config.toml
encoder_arch = "caformer"
model = "contrastive audio-text model"
dataset = "struck, bounced, scraped and rolled objects made by modal synthesis"
train_examples = 78125
noise_aug = 0.01
n_mels = 64
hop_length = 160
input = "log_mel"
spec_augment = true
win_length = 400
tokenizer = "word"
vocab_size = 50
loss = "sigmoid"
embed_dim = 128
encoder_norm = "layernorm"
encoder_norm_position = "post"
encoder_activation = "gelu"
encoder_mlp_ratio = 6
encoder_head_dim = 48
encoder_fused_qkv = false
encoder_qk_norm = false
encoder_parallel_block = false
encoder_inner_norm = false
encoder_drop_path = 0.1
encoder_kv_group_size = 2
encoder_patch_size = [4, 4]
encoder_conv_stem = false
encoder_depths = [3, 6, 3]
encoder_widths = [80, 160, 320]
encoder_kernel_size = 7
text_encoder_causal = true
text_encoder_width = 128
text_encoder_layers = 12
text_encoder_norm = "layernorm"
text_encoder_norm_position = "sandwich"
text_encoder_activation = "swiglu"
text_encoder_mlp_ratio = 2.67
text_encoder_head_dim = 64
text_encoder_fused_qkv = false
text_encoder_bias = "none"
text_encoder_qk_norm = true
text_encoder_layer_scale_init = 0.1
text_encoder_parallel_block = false
text_encoder_inner_norm = false
text_encoder_drop_path = 0.1
text_encoder_positions = "learned"
init = "xavier_uniform"
residual_init = "none"
optimizer = "adamw"
lr = 0.00086
beta1 = 0.9
beta2 = 0.999
eps = 1e-10
grad_clip = 1.0
steps = 6100
batch_size = 256
epochs = 20.0
lr_schedule = "cosine"
final_lr_fraction = 0.1
warmup_steps = 300
weight_decay = 0.2
Rows from block 4 of the audio encoder of a small contrastive audio-text model, named by matrix and row number. Rows with one number belong to one neuron. Each number is 500 + 50 x the weight over its row's rms, rounded and kept within 0 to 999. All counts start at 0. Numbers have three digits each.
After each neuron's rows are labels from the 100 clips, of 14848, where the neuron reaches its highest value: "strongest on" is what is common among them. Only what is clearly more common there than usual is listed. The data: struck, bounced, scraped and rolled objects made by modal synthesis. In brackets: how many of the 100, against the usual share in percent.
# fc1: MLP up (encoder.blocks.4.mlp.fc1.weight, 960x160), inputs 80-159
# fc2: MLP down (encoder.blocks.4.mlp.fc2.weight, 160x960, transposed), outputs 80-159

fc1.688:552518452443489449484486458479560530502446496528535430416542465489550487411540503473521478453532544438601534492564466458485589512445554457421477418515533551568474545542465442519569547577443411410527521435525501530470534503415509516541572496
fc2.688:447583497467499543407474460459546420457414411438527483494497479457493582475496500487561496563462565458442435485557481559394520561533470553519493521467536551531480536538559518446552477521517487507579483489486510502592509591409591459520512473
strongest on: medium (68 vs 33.3); closed tube (47 vs 12.6)

fc1.375:411434431468564509491453476541532505518482554486540640466509438503443554509486509511454597481551459477527487432523532446428506582531430501521450506407501463461528442659514468529516535464515550530595461463492441551401478575472478507528495562
fc2.375:524568596440487561541506563575522391589562490468455384501546541428569519464486447536528570480600431497498490549507559507407498579544538490517469577439464426472571439409500502441572530457474454462430558404439466530389511488509540524501521472
strongest on: steel-like damping (78 vs 16.2); clamped rod (54 vs 12.3)

fc1.126:450584465452459454471441511443510549516529478525481411405454555479576478420477630408491541497457597471495479510456562575436543462444517499496480485501547583558422428461531503503538557563433531413562495512506517457478438535463542534563513488
fc2.126:458579459432553503470504520447522447451456536421441533452532518486540638572527439538503583536446451516537429448457453440521499433495507506510501490546484549509446467445525542407492516566503566551450424557536462466547561434453592513540477521
strongest on: rubber-like damping (53 vs 17); string (29 vs 12.2)

fc1.62:567513557424491454551496515606596529500454520504413463500493512469439610452485507506517516512574521431588521474571559523571531527565412432426494543440436445502403405568526490416569389490556523464483533427450516487464506538522608527530485521
fc2.62:422546554455467529530555609567603466570512617610456474517465465467505392458525494465578473489463467543597448566472504488438482447469529436547501473522431418579478514481476423465536519475500506487530464428440459477447544546523447449567508487
strongest on: steel-like damping (81 vs 16.2); small (66 vs 33.3); shape: clamped rod (34 vs 12.3)

fc1.35:557497539484507498590481479522474504473476539516520516507524558434429552488475476451507498490537502460509471396496461551542515447496538545432509445412401591504401524578590463572550448598532541471542499490505604477431454497475584530580434442
fc2.35:525526499492518537562529451520512585532525446519503490446631583454512443449469481519410573440487479482541469571536494437518440625471457537450480528507526459581533586497466464415563476485493526476576577466560582442468550546437572454430500467
strongest on: steel-like damping (79 vs 16.2); clipping (62 vs 7.9); text has "clipped" (62 vs 7.9)

fc1.474:546448495473534529459532489569554522494490558453499552436585498543492476474444519480546587445608527618541532518510487559460618535515460445459509489414482593613420432450549520573464485512461461509500578438564544495532530536505483510547524542
fc2.474:512558460496421582478433477446521541483454496524523484465543525564509478591599431561386541611561414551463476587530556510525479467450564571574470556479482397543589506587525443586513424461483485461467483446513428393527448530538545532570498452
strongest on: medium (68 vs 33.3); clipping (31 vs 7.9); white noise (31 vs 8.7); text has "clipped" (31 vs 7.9)

fc1.187:486501565447513519480446434565622561456570449557505480447518483521493575496486541465532546654591496465453469484512544540478488458474440439561475455384533519664435335434543482591455442501455491511473549432520555440455417566517479558546538489
fc2.187:496532539564468494439493475446405535455494433519559523435503448452521421537473455536489521508461471492502597555521545466514570567564592565419487586493495531504480576518594544490410448546558496416420535456455437481441448421530432500462471576
strongest on: pink noise (28 vs 8.5); white noise (27 vs 8.7)

fc1.580:515497552501467505531428449430524511472509470513528457458513469544461511530462531456428609549462529458558438446505510513588497464429427491505459423422528498520531496624491521449466533577560477542506574481499546553552467494511496486447504575
fc2.580:544509496469492578419486563474438449568446630496485477507505522569432534587519589491540557449482469542503381516470513499536426442590569430519496546502542527435513502456494506534517522498455508516507534557475508482459556429541510517419532393
strongest on: rubber-like damping (45 vs 17); white noise (41 vs 8.7)

fc1.417:577389509553464455483446536541588489557603504512514564512556480520433454468415406544500659579477578512555486407445440535570499499469467522538524417380510497558542462586443434574547446466547464516503415503523488524458543538475618527531533523
fc2.417:519515436520507531530535447562496434460514563476554536472546500417573585509557434517427548562544479453515546576501490593484512610542520543484444495498426541582518523449555468491564551552452425483550514433432519548494525530519553541480501513
strongest on: steel-like damping (40 vs 16.2)

fc1.465:626542502450523505489494562510532551444505423513495524427494542518491612459422562481500562519496522533553630541489492569525509460588537441501463455460567522643589456455451480451521459559594460472487461431543552485464554475538561585474509481
fc2.465:529481534450491533478448495436485511495464405426546432474511490585474534573531588534406459392523469515569566498481435515446454503560453513428433588521466589448504618576547494496461508470425483437422505517485474516549513540563523515535476546
strongest on: medium (64 vs 33.3)

fc1.158:543564502534491454511429436469555447501441457519447509506573387430440535495493490547475585497567503509497541528396515505490494562489551511581437389516493557433424526555426481500437569501493542524445498518591491560459565395405478502534457442
fc2.158:520412493550521518559457458523531475429527429478585481515543601541556454444474482425476460489573485493427499489508441502567483499487464452454525496389552572494475564413584560516448511472506539450514530584564519484546423530423572525444546411
strongest on: small (62 vs 33.3); steel-like damping (44 vs 16.2); action: scraping (42 vs 20.1)

fc1.753:499554534426574507495472554444521581519586531448588455491580528554538523517522600545482608533528452505484478560458508569459473566532403450530426520384541522539498445567495474537530445543517576453478533407537545438494465538526515455412587536
fc2.753:575443521461541561499445430424482529452428545451499466504553521572500400527516465538417439438469493581547485562600470508476592536477572557529563571581403576439490439440439546513411525573518536530519428428398529440521438468533442584517473453
strongest on: pink noise (29 vs 8.5)

fc1.104:475515415399544395469483511592485429487499525430566485422530525483506560541538511416536483426572471493523474415526511531526428463579481462505403497442494586544527474501583548449455455479531439540463511427507559477415519536483520541432472504
fc2.104:566407577513566555521446466560537462542473462549502511416401520441581426536443508528441573431558437553504442489444557545494447422506601482578495568463512490553534580546534581433491407511512464496423532580500542513531504526504488536553482405
strongest on: pink noise (27 vs 8.5)

fc1.676:594510479460510470423415472521462472510619520534525538459443396463499593456514464433462577471562504530431546516426506563570466532455511521534396452562555551493486589482554471395560456527465554450447451535536472559563474555524459525518543453
fc2.676:488546568486561500462549473558589574434536544512555398431501542445463488425571469460455419608598545525479464530486542503530438451466560564468448575619516506545472470495408574460546580531544501526478473429544471511528506588521555495550483554
strongest on: medium (60 vs 33.3); steel-like damping (44 vs 16.2); text has "noise" (37 vs 17.2)

fc1.256:434542535447434490511436553603581448547570427443558578547483477510490525497495523411525551550579457530562568499508381419502587489524537502473422472458481481572477509505522459394521550573483463414531545517542410450508527462423509437533499493
fc2.256:452511502479528456523438502496527501513529458436470497439555537475526501525540583432476559498491387506468489542582510542381446570445476418510416468478523599440521460486540420454431503542459507546515465569423544544507454442517518468433475526
strongest on: small (62 vs 33.3)

fc1.34:498517476482564477630542510554534496490574518469423480454582422562464498523428552454568498413508592560502535479497483555585544485512523462391529489520496594436531495533506503507555522527471474433542492486583507564459433488478461546612445509
fc2.34:577579517568446486482493523494556449470512538465493535450366471586483439446531575527480570562451453465489456452495541483464518549512402423403492427523467429588569471528577445473497529416563551557405524416491449426511487442617414451529497579
strongest on: steel-like damping (49 vs 16.2)

fc1.89:535484452418543409547441494496567565531499493445571559498489424499436483427475547491433496441453565516569645375393527497546521424538429420524417462506522511571516524528510515515548501531503473592501521433577541511555453501534531503526406477
fc2.89:491527453528471515435546418392437570434452496538578480465428563483568521563407505487458510443527609467469527509435520494544476410465515466553500449458537472586556543567597509455463479425507507550538476522543516446516606430486521436485425600
strongest on: small (62 vs 33.3); closed tube (31 vs 12.6)

fc1.343:435603438548534520553471432511529422539468440453421481427534533502540448484543576390538557481509472526547462426529542494537487386549462442413405556404489508471509456509528494503467440504461480501511466445499510513406459467508528500509503501
fc2.343:464527417569548414472494479602451393428473522465510562489500454433536615486517443484554515530511602559558488558433462557493455514442570426534607443625458515474571484509580544433495515525545483524457403554495500529562525491420566470538448495
strongest on: small (72 vs 33.3); closed tube (34 vs 12.6)

fc1.281:532558552544544420580573423495561604464442515468461498517473537438452571513455572430433508551515443499583554504523473504552528578516483506514505540403422490469436498594513507509530548522592565490503510458500593448413442477513630491477435496
fc2.281:525423535488459495433557553521518500507375503513490500477544528524490515465455448538539565533466585571502409512567526486587497624590506497499576546512603435564513470439530445439547453456592534488573534435484497454480596490554524517469614583
strongest on: rubber-like damping (63 vs 17); action: repeated hits (46 vs 19.7); clipping (32 vs 7.9); text has "clipped" (32 vs 7.9)

fc1.426:556469497441597434599498450541472507463513494494476478464506551535445531501516463437520486575551498479537523394448542536513501498488509425391428490437475622530520531494467497594486454503522540515575495426537589546534429475481535430564473532
fc2.426:481460431564497601566509484395439475558536426508488591403504555425560464493537431413447484496448547499475487470476509491559501507558534470576531466665478450591604602473463482533453501430484514463510499476514508494546543490440547504464543536
strongest on: steel-like damping (58 vs 16.2); pink noise (46 vs 8.5)

fc1.70:539430495555548511511493423459528535502433516395412430449514460522548429472468584481473597468494500481497545581539514523447493419571474509541463507454485435541468501522471566545515558557550406430455554525430505425470465411507520572445476498
fc2.70:499497506529525494524387435456531469513590450558516550391394456580554555469522472503474504587455541424528451568504465558517487503452490518503470458573538578484476536496434530431545584489516582495544553561561487523559517456535582540415537465
strongest on: steel-like damping (44 vs 16.2); material: glass (38 vs 16.8); string (33 vs 12.2)

fc1.125:527423528419555381565518508441480541494511551398550543522550508422533495404404508460415451547474531517571585451466444405490519488457487480556479368511457548516563526515520438511558572566477523518578520548504559437505513435438497515535511478
fc2.125:396431472495467505530531526564552478554492557466455557553552432405529494613578385584505526567512564489534466466438488563514567434447565498592553510553537531364552531476529562517505513532577531491454511521549456525513516533547472511541424454
strongest on: rubber-like damping (50 vs 17); plastic-like damping (41 vs 16.5)

fc1.24:452512554447567504566558472554577466453565533502524503425554530425515540396374487411499515521472539462543429433473479424546579510541538535492517407515422505606487493526446505504545552470576463487556577476439484513432590490434514496488569544
fc2.24:480505404443569531414544536534433506541499463540432528528603501472466543529538421652441600486509529474463511416446523538439475497493530548601522467541535485419629529551480554499558608446497540501518491504538533551465481445539546473410493413
strongest on: large (84 vs 33.5); clipping (44 vs 7.9); text has "clipped" (44 vs 7.9); steel-like damping (39 vs 16.2)

fc1.260:510575501475512518666513457547566519443512464403460514456523540497516466499570518510405519512542497459536510531424467455489512411437410480513449505540527519515521541559502508488480533505560528539528466451511603514501506514442483497456591471
fc2.260:438464523532399403465542516520559562524522573536546452447441447488450549448448501414470493508509422581440594428551555488526502396575501475553445503504562439493482574519551437510505474481419535535474535501492523471499531516574419470583454558
strongest on: rubber-like damping (55 vs 17); shape: membrane (38 vs 12.7); clipping (33 vs 7.9); text has "clipped" (33 vs 7.9)

fc1.663:570502539451466442483494474499498465566409484434474544520510507442447424493499504458489574626560420432531597461418489456446615525549490390523470525525407546472568537567394479518556404551437474554470504463528463555555399508544551529545520427
fc2.663:513571452570557545500516501559512575549513479526419643499478516438436552513484495536584389479532526494467475428360535506562545535452655539541534480533516461450593486481491579606462596502498530479487431501522566513508469396420489520517489489
strongest on: rubber-like damping (39 vs 17)

fc1.353:481499539533485413572513468518558492402507538489473592412563499489418562516464523519426491514609445440503480397396455444523489461480449369490500563440447534581580379516546519526469460572526532561507516438515477501528492475498478457465530459
fc2.353:466451549439429577459472490415533492449456515426570544504417477537530479493545524419583539568403410480493414503547498550488385504510588488429458454490451483385515491514514460468439472537465527548404546561465566510429463464536436535503495533
strongest on: pink noise (36 vs 8.5); clipping (27 vs 7.9); text has "clipped" (27 vs 7.9); white noise (25 vs 8.7)

fc1.77:531525441431547413508487547525503512583486514585514531402535424471578526466488488467468524422435453570431516557509479587518466499515484373496459581529517553515489505529495610536499522451548514385494556458562514489427493494491484497479424466
fc2.77:452480491508512529575520460485583518533459562494487589450655404520582474537454401434546472520544531573397505600576408434523535464464546454536473522550523500533537563556517580536546565503550526418429506475500432466455470466577535407418540545
strongest on: large (76 vs 33.5); mains hum (29 vs 8.5)

fc1.258:442416436540498465541445484502589470477436513488502426521614524555465530459500520548521549633499484524464518475447420506571498421492395520503443561463462500516584525549519522529445399485539480516508533470541478442513462543518568497449486535
fc2.258:479526509563471505450538539435494461448415564477539519444545516402547579563457431485446566505450550470509438481498539533518461496526487484471563528632475426402527437602510478491530489577507490458481422544522473516500527505451564470612441482
strongest on: small (63 vs 33.3); closed tube (47 vs 12.6)